{
  "activation": "gelu",
  "head_dim": 32,
  "moe_every": 2
}
Rows from expert 12 of block 5, named by matrix and row number. Rows with one number belong to one neuron. Each number is 128 + 24 x the weight over its row's rms, rounded and kept within 0 to 255. All counts start at 0. Numbers have three digits each. After the name is the row's rms in percent of the matrix's.
# up: expert up (model.blocks.5.mlp.up, 16x96x192), inputs 0-95
# down: expert down (model.blocks.5.mlp.down, 16x192x96, transposed), outputs 0-95
up.12 110:112129110109102109147098132081147123135115118132127147094137115056167131136125106125125135169108116151099135123103135147087181123131122108122143147149161108099134160123139119106132139101146140186133124089076124117132150148126135135100112110128156108142147139168117099129141173173142088110
down.12 110:138101122140121106098161159181131126109148111078144144129140136151115147127092121168148088142131120124116128117136139102128123096134146157123136088115088148091118131096129137125115139083127050124103141155213134120089083127154161112166158079079158131121102147085094141115116096176130126132
up.13 075:124124056145150112121082079100142101128130159132125080131098122151117137131107137128160127145135111126107137114108137108107134159118166116045162074145094135142140152148146137162168161118146163114145116111121138165122101143125122090156125118140127074133110136131144114091141098114115136139
down.13 081:125116142145145148136111178135143121119110127125144188120118090143123150148157142121116135116131103105111118129148103163122114096117093129182111170157105107110133155118109138126113142168142150136112139119138153154129116134147131107140143082153188125114126105157091099092156154137160152113
up.14 117:138162116104120119177130116158116160125092113079159078121114152142095098146120109140153137130119086111121105143131180098163099163106121147137100086118128143120136126143122113115135130100176159142145166183135155127139140149145158110152126094154147136165086138129137108112141122128137191114
down.14 117:164140157142107134116096157085162115167169107124121115152136178139111108125153156137103102162104105121140113152105135098101173110131089134148108152148129154129145119104138157155134143116085133125093124077093127129133136128126115146107123155144122127135136168136167158105113092114113118116
up.15 081:103137125111090167133135124141159146108171145103111158142146126148125105139125148145085160135149135137136139162139127163115118120164107150096163125166101107107138135185158131093144112145144120114116118075100085119152136067105172107131106157124117139116154125129129095151128120121142082115
down.15 094:155110145125136124136134148118141129119173133111097127105204133153142125153081152104124141098154149177112106136157121133135170093134171140110079143127128103136156165118143111158111129132164126122107117120096098102104144153099116112081103153150144116119131092129139092144102149133139113121
up.16 110:140144122120102113146121116141090126103142139114126112128128125169154137130136097145122129134147150095145154114135170119104114132090144109113149160159118113134169117152133142178105158101165112166152126147132138173160156134108106147153132118093101130152093147146117110144117179141119102090
down.16 104:150151125109137164104076116113156137153099131092166165086151172128142137115122129122149123119085124155126148164150109181154132121167152128124103096104128103121134171111162159144087130175104103111131146106098131123076128144132153080131143132150108106086140093132106117121080124140154169140
up.17 074:121148141100089139145125161164095100110124124106121083095127106115141126153121144132144116112190166154104150110115106144139055135118116142141120115106110084192128114129126109124114152133126097144133123128096130130115092094136075120164120098160145100130135105144153155089126127106163140135
down.17 076:121165149154131119127138144116151101124079111143113132126110131144110126133119153133122192148138154177140117126112125096135120122131147099124180101141146089152120160120131106144122119154087119126116149114115130119138150080117116139157103119153104160123135185120124146106104156087101163151
up.18 116:146130103113144140173182188152090171134121117148138124123159166134086164112119110061155118132138117104086127159130139122122124163132105130126177166106128136160137160122145129170112112116138090125107143145131081100137118098153084162159127106156125126143126120098143121155104152132126087179
down.18 116:159073105113133116137106107102091114135102130127113141136110123157149097113112128129093131137111107149126102144139130145162143155120127157092100136090131114148151112157103105154096135126106148130144149194129110190128102094111155112061155122138151107122154170111130078123160120129110119117
up.19 110:106172107140116120169110134127154124152139169196138123141126136094123127119136130096128116125178155103101135162123114155100162135166078148175165136135124118140132158139159093142121093126131083118164144126129065145112178101096157173125152138103123137141126174095152111118112172127126141172
down.19 107:142142106079136131049135139121099121128165113137138174119151123164163081163094091141126164113109111118153102146147115088158096155139154134109084117117126132185125132099115154127103164128098142131123095154135128152121096113141122109141104112150117133102155096146136094092133103101132134164
up.20 090:132175132140147158112192118120158138119110110103132131137101110130118115159121133148191073153151126072149127120146134088127126134096177150139090119150094132095134109126098117165136130140109106123138079119117117061150157129139128131141140108107151144130083093090139107098117142122105142143
down.20 084:107130113149116150143080115161091095145135157111106109143120140126126130119120171134079145108113151118136140140140129141125173135092117104156078117141115167152105139129145117067153102092110090111135151148162107164149105114122135107126160158111156154118147133123141160153113114114114085133
up.21 088:148126103125142119104120118112135143126092139142129135127166147123146102153140134087114121097160167136115069082191149164141145113132149157122123144114141117113152142093150151098102147119150128129126131104113122144122155111095133121130147130129099138113117106123115128105175182174108102149
down.21 084:093112158077124119139132123119119100152124123159112127140135183130125127090096134125079099087122116097122174149153141135091155109132167120114135127099133159095155104133143145165120095117093112084136144099107116106167141114080080132149105145141137142106129153088124115125168135114113113152
up.22 100:147116158127075102168124102113104108152120151129123096139095155113144124154142107154102143129108163154120115099143143146132140113129137110138124112114108138162156131152163140073160115153097143123121144094163110133104139132118106169082153173163141113131088126132150144084125121145086102105
down.22 097:102156144160117159142148142092103139097145125111145133096144094117117134134150141126172137166115116165180134173084129110105144121129120086100145127092169139144099149089120132108131137112133108116108155161125106093133159118166132091138077125110138092154145142120109158158126111160135147142
up.23 116:134111113124135152169149120154118164102077153057104163091116111102112094171122151102151148102105148129097114143138134156139111117136109122097113112100138158099096117126140141110122102108144134100161128124133123143158179148111145149114155152112097122083185138117122124151130150151128126115
down.23 107:129178111113145146160150095139123126162104168120122135132120142140145139118132137138107084124138114141096160157120160135097131115109066168125107130098133094121154133179112133142154172136139130111103145135145158150098125095105172101141145113115138078090126081147126113096099133163142108141
up.24 133:144157144160103139137157119106155140095122141146102095148127088132127098152125147097159144113140126147147127121120072113087130120126111157162162148168142147190135185117157118094126150189104106116107139100151132154144132141132157157095146136097152122139118117138164094156133129120102091148
down.24 122:123128152144082144144128168100130135134137120118149121105102151121118141112143119115106140146129111111166161128118142168133136138179148107111134089078098140169109155108171109145137122139114144112113103182104117164122102113116126110115119084120114135108143087089141160109144143125112144093
up.25 079:129110141092132120120132136121130148144152138151141166120127159142142147171088144117150121122140142132183136133142145121123101173123123104145154136134159121051104099146132124111143166070160122171165174142101162128104122111110112130140147102098118116115113156100114128085131125069090129124
down.25 078:119169118119128126098130127142124098156082104103117138097105142137136127072129180147124088144158108159125134174155119171108119094144155106123110067093126161129126133128111149106138115145140105135153112110116126157143152139121126126147122154112149108158109136133089123183110129139115115119
up.26 119:149120142143099116183105126097143143127133152127118101141125151119095163109124118165127145163143117141159092088134138124112116127076087143129140119137139147074114087109106199103090120162121119105150126141136126103167135092159137125133180103114122162125118117153130106138095143111166138115
down.26 113:128169126121148087157156188136093133099135149109102123125112128147097122093133140091104133144120133076146111134090146122169091103141114125147177148113159102115128082126120112168090098117166142137121175208137157105087108141119135130129116145139122099132164128155094126128081084145127115126